From a checkpoint of a small audio captioner.
Model: 13.7M parameters, encoder arch jasper, encoder activation silu, encoder depths [2, 2, 2, 2], encoder widths [128, 192, 288, 432], decoder width 128, decoder layers 8, decoder norm layernorm, decoder activation gelu.
Training: adamw at rate 0.0025, 13000 steps, batches of 256.
Data: trained on synthesised sound scenes: up to three everyday sounds over a background, 26041 training examples, 127.8 epochs.
Rows from block 5 of the text decoder of a small audio captioner, named by matrix and row number. Rows with one number belong to one neuron. Each number is 128 + 32 x the weight over its row's rms, rounded and kept within 0 to 255. All counts start at 0. Numbers have three digits each.
After each neuron's rows are labels from the 100 texts, of 14848, where the neuron reaches its highest value: "fires on" is the input token at the peak. Only what is clearly more common there than usual is listed. The data: synthesised sound scenes: up to three everyday sounds over a background. In brackets: how many of the 100, against the usual share in percent.
# fc1: MLP up (decoder.blocks.5.mlp.fc1.weight, 512x128), inputs 0-42
# fc2: MLP down (decoder.blocks.5.mlp.fc2.weight, 128x512, transposed), outputs 0-42

fc1.322:143100135144162046133152107144131057152159105087191139115151129131110113146146196105147082125072112106154095070202156117117070117
fc2.322:107076109138106133143100124111127088108129185179111113131148112119187177120138082099113138151126138088174137117089077107212168172
fires on: "noise" (24 vs 0.6); "room" (21 vs 2.9); "buzz" (8 vs 0.5); "crackling" (7 vs 0.5)

fc1.509:087145156147125099083097159152134089123104138178168075121149087138065121126135182108177133071146158109105124152110127102135096133
fc2.509:173071102107120127180115126101170130135120123143131162150073112073207120160123143158099160188080122124198138067143149171126127130
fires on: "then" (19 vs 8.3); "speech" (10 vs 0.4); "doorbell" (7 vs 0.4); "footsteps" (7 vs 0.4)

fc1.259:139087119122131096108136128173085063138177125101165070168165116135078064236100109104134154198137137154099124168073097169122066141
fc2.259:126122116140145102144122073158157106141137170157152113090107091083213120165113171125141169130133146080163150066133132110138171135
fires on: "chirping" (26 vs 0.4); "meowing" (12 vs 0.4); "beeping" (7 vs 0.4); "spinning" (7 vs 0.4)

fc1.307:152137140218122147154095177146185105119112073120164131104130163144135159186117150186113100145155137085175187161075089106120149112
fc2.307:131163125090104121096158156182077080138142110110093107143134038115147147131183096056168143141113090141127077165165232140191130127
fires on: "<end>" (44 vs 8.2); "over" (32 vs 6.4); "thin" (15 vs 1)

fc1.18:189150067135098119075138073139063134126100088141146166145129126162116150159093123090091097111037120118121129129138170171145133073
fc2.18:087168153136099106098145188174145114190130085159088126101092083159139127194129115116114154140193112134133085191137156097082127102
fires on: "bird" (100 vs 0.4)

fc1.349:074166152144159132123076132173094115141114129074166149164110112183121125133152119127213135088152097141125138158142096136128072132
fc2.349:099158131131132150116106174136088084153099105138184185176151127205091131133150067120137149088144144096089128154161129117071109165
fires on: "chirping" (11 vs 0.4); "doorbell" (7 vs 0.4); "zap" (7 vs 0.5)

fc1.203:139118161132114120105146162168101095142129121146152115093188113103127070082146073128117131133110080092115111117097134074097107137
fc2.203:091153111141085160113108119174137101139136081193142167082139139146154128128126108061060104121158070116148138171166154095163164098
fires on: "," (100 vs 17.3)

fc1.185:164137075127142118153138086139166161110088085065100112151151074077074166111180131112142086086103178122176192094140157184138141139
fc2.185:119107086171130069114098125154153106130101076136099136134141149158193174138142147098152104150126155109155127087161123137093148114
fires on: "room" (20 vs 2.9); "thin" (19 vs 1); "muffled" (18 vs 1); "wind" (7 vs 0.4)

fc1.301:205131169154141105067116142101069135107149135097097086135163173086084074123120177097182129159109154168111130162166101063102147142
fc2.301:143129141121136068065176159104067134125170140132127083149154180078099071102127186045175125146147160153117103205146123087124125154
fires on: "white" (90 vs 0.3); "pink" (10 vs 0.3)

fc1.500:179159137136120078153119156123105125120127069161113100124140198201160141114179081141135101164077124135158083128160134061100073128
fc2.500:075112145060089199110147149147136177161135130112065114129073111086059099204125147140108165139155124126133155128128165122160147140
fires on: "," (99 vs 17.3)

fc1.149:148138080116121131112112140173114175136144076087113160125116099139156171117038166127119109117148155131169152030084102160149120171
fc2.149:148101133143067118085090148133080083172127129159147121124096156114178103140129120081146120119138111088163140152128141100179113133
fires on: "<end>" (74 vs 8.2); "muffled" (14 vs 1)

fc1.142:118146129144124119156123127133111145131057145113144158074124170109150114111157160181187099108165152120129131093157121185102180074
fc2.142:144120108105107144152141148153112173137143140115112162000145119128122115130136130134128099134134126156130238123135117150113151131
fires on: "room" (46 vs 2.9); "thin" (9 vs 1); "muffled" (7 vs 1)

fc1.442:190162086147159104110137161155106175120112085136123119163162101137156162131085093117130071126137096127100136155070136169148155076
fc2.442:140195075190081088069132131181156080170142096151116146145110088120146154167092130097095114123169118112103137216146152083125134103
fires on: "bird" (100 vs 0.4)

fc1.176:141182112151194067084124097094124114072138140128123135159170196141019131125179122153144128112157138158102101166100143118139088126
fc2.176:174119102171122102161091074179132136140156120098133172121137128116170150145144109117099110113147117051144126153097163096121112081
fires on: "," (56 vs 17.3); "with" (42 vs 1.2)

fc1.404:126126098118090107184138134099120163134067085091109137180132110108120134102160091190106134157129082114143118137149108108122153106
fc2.404:113113173144183114062138086108155056105172134155123125097096183165146170080111111091131112111183182181140121170115094107133116146
fires on: "over" (48 vs 6.4); "snoring" (9 vs 0.5)

fc1.262:130214085152183123131079137105110108143083142194126105184152143141118090093182109188169121112141092170053136130111159138103177124
fc2.262:126102095114099130144154126180113140149125162147108169040120104125120137159155129082148077145152086082192224140115107132139167114
fires on: "thunder" (11 vs 0.4); "howling" (7 vs 0.4); "zipper" (7 vs 0.5); "bouncing" (7 vs 0.4)

fc1.166:164144116131085136062112164134081151102147154177125195126141097140158179085106134132149140109083117125114135034190064123148145151
fc2.166:151049118157085071118133146147095113135132144171151111132146102187168148134100115100192173096142116107123096140155117136113105078
fires on: "," (99 vs 17.3)

fc1.475:083121061125121162101068072121132158157077069112125093201139170173125155092093135126146114103123137136172177104092120108149148127
fc2.475:046163086111097141121118187139099108194112068126098130109168137131103168140129132082134121098188129158119155211082165141117151109
fires on: "with" (87 vs 1.2)

fc1.61:091153129139192126136136076162127167095170097115209138111143111169073149132098137150151074059109144105182148107169080118145170150
fc2.61:153093113113149114138126110112115124125106155148159157070171106124128151164113106140075175166131123134171146112140199159121133141
fires on: "thin" (58 vs 1); "muffled" (37 vs 1)

fc1.274:174128096130166087156124121146171132046119146142132109133168153114067081140144167104153093103111074088143161098098075148108126131
fc2.274:094092093141129150073119110063162083110160105140195120157136076149106142111149130082160110142119097151187170076159153117186124100
fires on: "," (67 vs 17.3); "quiet" (33 vs 2.4)

fc1.160:116127104219173039094082106105091098094113181175096144148140177158156159100076185166147138082129165086120133113129108109154150122
fc2.160:137109130162114075125080110096137088148141082168144152105174147133177126172154178069107079156191130071182101113057133127106169107
fires on: "room" (10 vs 2.9)

fc1.15:146183118151168113101113142157100138131152135070090194160125121205107134099096087179157142046158156141129140161132109095108074125
fc2.15:101192121141120149122114123141097145133146150099163225170102166125063109104131071107152135086164154118087151152198157157107090144
fires on: "barking" (17 vs 0.5); "zap" (10 vs 0.5); "thunder" (7 vs 0.4)

fc1.220:138134098153109155099111126143132176135150090158149087100145133123135161105131131150154118105123112144118116051183137097129132136
fc2.220:078123110167139181156130141154086148162181132123150104120114081139109150106076139141141134084187129123085141118163113106105088115
fires on: "over" (100 vs 6.4)

fc1.302:149155136124105091056095150171155079103183166177126121109147094127119127154114188093152127107144149141107174127157109131181144133
fc2.302:124106152149081164067166146114102098147141186190118154133140145135173153143131145091132085127081116117079163186201104117131144120
fires on: "," (91 vs 17.3)

fc1.323:057162120149144142136110114093095132123138142117131116139118186119106127148181162210206096110132122156114084148078121081109086140
fc2.323:089145118139130132128135071158135080161204130190159162099131170155125073155189145150140083126170123103139088175116103047085115098
fires on: "," (100 vs 17.3)

fc1.84:093192115171164071160152128096140089104105093147114165119120164168136111098119156132117106151137130120145068096178124099169152091
fc2.84:103077114134147108108104101101169134128128112111112124106149105121223187150092144119149123147139118112169140090105147149144153122
fires on: "noise" (13 vs 0.6); "slam" (11 vs 0.4); "room" (10 vs 2.9); "bouncing" (7 vs 0.4)

fc1.382:137194142140150131152067183098152177059140103094158124094118128133162174134081130149096138130137105124092133146184079136109144129
fc2.382:121110144155074146198140179165123140155106077066111133097114147090156167144096135142103173121190167119095192110148113139144137139
fires on: "over" (100 vs 6.4)

fc1.226:108174111189169084121081082122150081106129141115174159106146188146120128138156153099151066120120150076172101092166114131142124074
fc2.226:148111098111117113094107119150098079141115116162178144159091107129180147153130167128142105170119129092150165093147087158094121119
fires on: "noise" (21 vs 0.6); "helicopter" (12 vs 0.5); "buzz" (10 vs 0.5); "rumble" (8 vs 0.3)

fc1.334:147116121124143005137101139144140104116173092090173228096174125142120097139187135072106133120139132092145105097153092096109049119
fc2.334:105137066150081152127068166066152115155148105179094187081102108125189127109182186083156146127165146106088159134107161125141132090
fires on: "noise" (32 vs 0.6); "engine" (12 vs 0.4); "buzz" (9 vs 0.5); "room" (9 vs 2.9)

fc1.180:119188127124175084104110151173100107136131100094126166163142149180101138092150110145180111043132148135136109159136106116107074086
fc2.180:097181133133124149127111160166080114134086133108161191169086152150095127085102078118152170071165139126073155132219129122121092169
fires on: "barking" (17 vs 0.5); "siren" (10 vs 0.5); "bouncing" (8 vs 0.4); "speech" (7 vs 0.4)

fc1.362:134181132129181130099159107136090092149157125178206156085153200175126099136160113174164102108129097060123139150154130112089099138
fc2.362:077138111118136110121112108122134115127167084122143093078106152105186109109150139106139087110192178106119156117129104083113187128
fires on: "over" (95 vs 6.4)

fc1.488:108118127093164161140155169102113096120139141111165143089137117100095103087160149128136143125137081076081107080120119186138113090
fc2.488:090176121102086131105143172168159095147143152159150142000113116106102099134150202120086084080154059146125146156148188131129164125
fires on: "room" (49 vs 2.9); "<end>" (22 vs 8.2); "stream" (7 vs 0.4)

fc1.234:140155165138118108110077116138074143158100100073065153145120120140116140063170103100106150103124133115134109143134147148156085057
fc2.234:122165163153160121118113141093074071133117128105100191178123129139100169134098108093145163108164156164118130125156107115108104132
fires on: "footsteps" (18 vs 0.4); "over" (17 vs 6.4); "knocking" (10 vs 0.4); "thunder" (7 vs 0.4)

fc1.265:113089134105124135074082133148118154100162171086143157094153086183188105115075131134161139136140181146142131069070086125095099122
fc2.265:172099158133122164159087122148128144137117156092141180042075162090181118143105107110110123144162148127135187104127097141164107137
fires on: "thin" (21 vs 1); "clipped" (11 vs 0.7); "helicopter" (10 vs 0.5); "muffled" (8 vs 1)

fc1.82:170139134183148098112077119155164123126146136032115073130128144085100100084180114140112151117158103129099098076124129162156083111
fc2.82:078128059097110151135132116132112126128074106186141191152128119194136136129120150153138095118180165165114137166140092091094175114
fires on: "over" (64 vs 6.4); "<end>" (17 vs 8.2)

fc1.419:110142108166144139139132110181163148149168156069217123125131124127116114134075117172107075156091121107137091134142105092121101126
fc2.419:131083076149103117121163150103098114133106108182109170130117080108170124117165137096113183177155159124145131196151157169102148062
fires on: "bird" (97 vs 0.4)

fc1.118:075115144162121126132094066140099099135136100106155115072214139104167149124115160133132085123097142084169130103125111134147162137
fc2.118:115136112151112119124097139116121091144103160145222156118156149127099147135135138109146088130131102132123221099151136167146128130
fires on: "noise" (13 vs 0.6); "buzz" (11 vs 0.5); "engine" (10 vs 0.4); "helicopter" (10 vs 0.5)

fc1.191:168109210156177119158119142088139120093125098110139125098183117165165137069146169107094070148138157093130112139135100087113162109
fc2.191:121131044142123142081097101116153154118197130165094169135110133155171167149125137135125164137178121131162120176083127125097111129
fires on: "room" (21 vs 2.9)

fc1.312:139146103171105088136139089152198087104132115096139135128109142113107150091128163132152127129127124128164130118157149101132140125
fc2.312:107083159101124165120161128120110079149220122140134052102125161138138123100140092112129153119147134163115135172126098168152091106
fires on: "noise" (25 vs 0.6); "crickets" (13 vs 0.5); "typing" (12 vs 0.4); "room" (10 vs 2.9)

fc1.313:114096101184117044115130123177148048175139131135150125146168103107065078155104102092201113170140081126127133089106097115135122192
fc2.313:096106124137119113125080120099122091124108173142195107115112120143234151148159103117119125137118141121166107179115120104192150108
fires on: "chirping" (22 vs 0.4); "laughter" (17 vs 0.5); "bouncing" (14 vs 0.4); "drop" (7 vs 0.4)

fc1.474:064149106147192088114087116176086085124089162144117097141132152110137068108188111135152123085140059135096113047108161105127168157
fc2.474:108080110120085122103130136126108125115159129167109111068183076156110139168098209091123101145145102093141164116098132107114190043
fires on: "thunder" (37 vs 0.4); "bouncing" (18 vs 0.4); "laughter" (7 vs 0.5)

fc1.102:137109176195191141126105151123101092106149163082124072079164104130125138081145132137122085119156137064120124146073141133145171086
fc2.102:190143060087123094147089058142199160096180167147129139080141106124196131084139143132132168098142121107143178125123096118136148079
fires on: "with" (73 vs 1.2); "in" (16 vs 2.9)

fc1.236:094190108114185113126124150111098093127162072115113162140136142164068164108152117163190081047142133135161105146156120114106069125
fc2.236:100142131131118152135105178196096131142092160119190170123174149161178118101097109110130143105144139117084210098210095148118148158
fires on: "barking" (11 vs 0.5); "bouncing" (10 vs 0.4); "speech" (9 vs 0.4); "melody" (8 vs 0.4)

fc1.303:097158153135114095152044118139093140074115138151169108182125100115148079116106096109132129114121105171144108080081122096148136174
fc2.303:123107071097131157150159145162123149090199123112173134075108157112109089101149129100103115135132182100138129164181169168163150102
fires on: "then" (53 vs 8.3)

fc1.341:089145107139101122170106168113125145164133103157126150121098208187116112107154100139136120124135098150104109143134127148112147074
fc2.341:065083133143119084133125135112150116151078079154116143086152124132162124140140194083140073164147087130188179113086080185166202086
fires on: "with" (95 vs 1.2)

fc1.451:107147121110159145132154074115134152117136119128140154078112202218008131145168157147152072153138145100180142167134120146157131119
fc2.451:137130135119173129118172129116137091100100150142148114044192167128113109142115106139115146103098082153110125163114153185130163128
fires on: "clipped" (65 vs 0.7); "noise" (19 vs 0.6)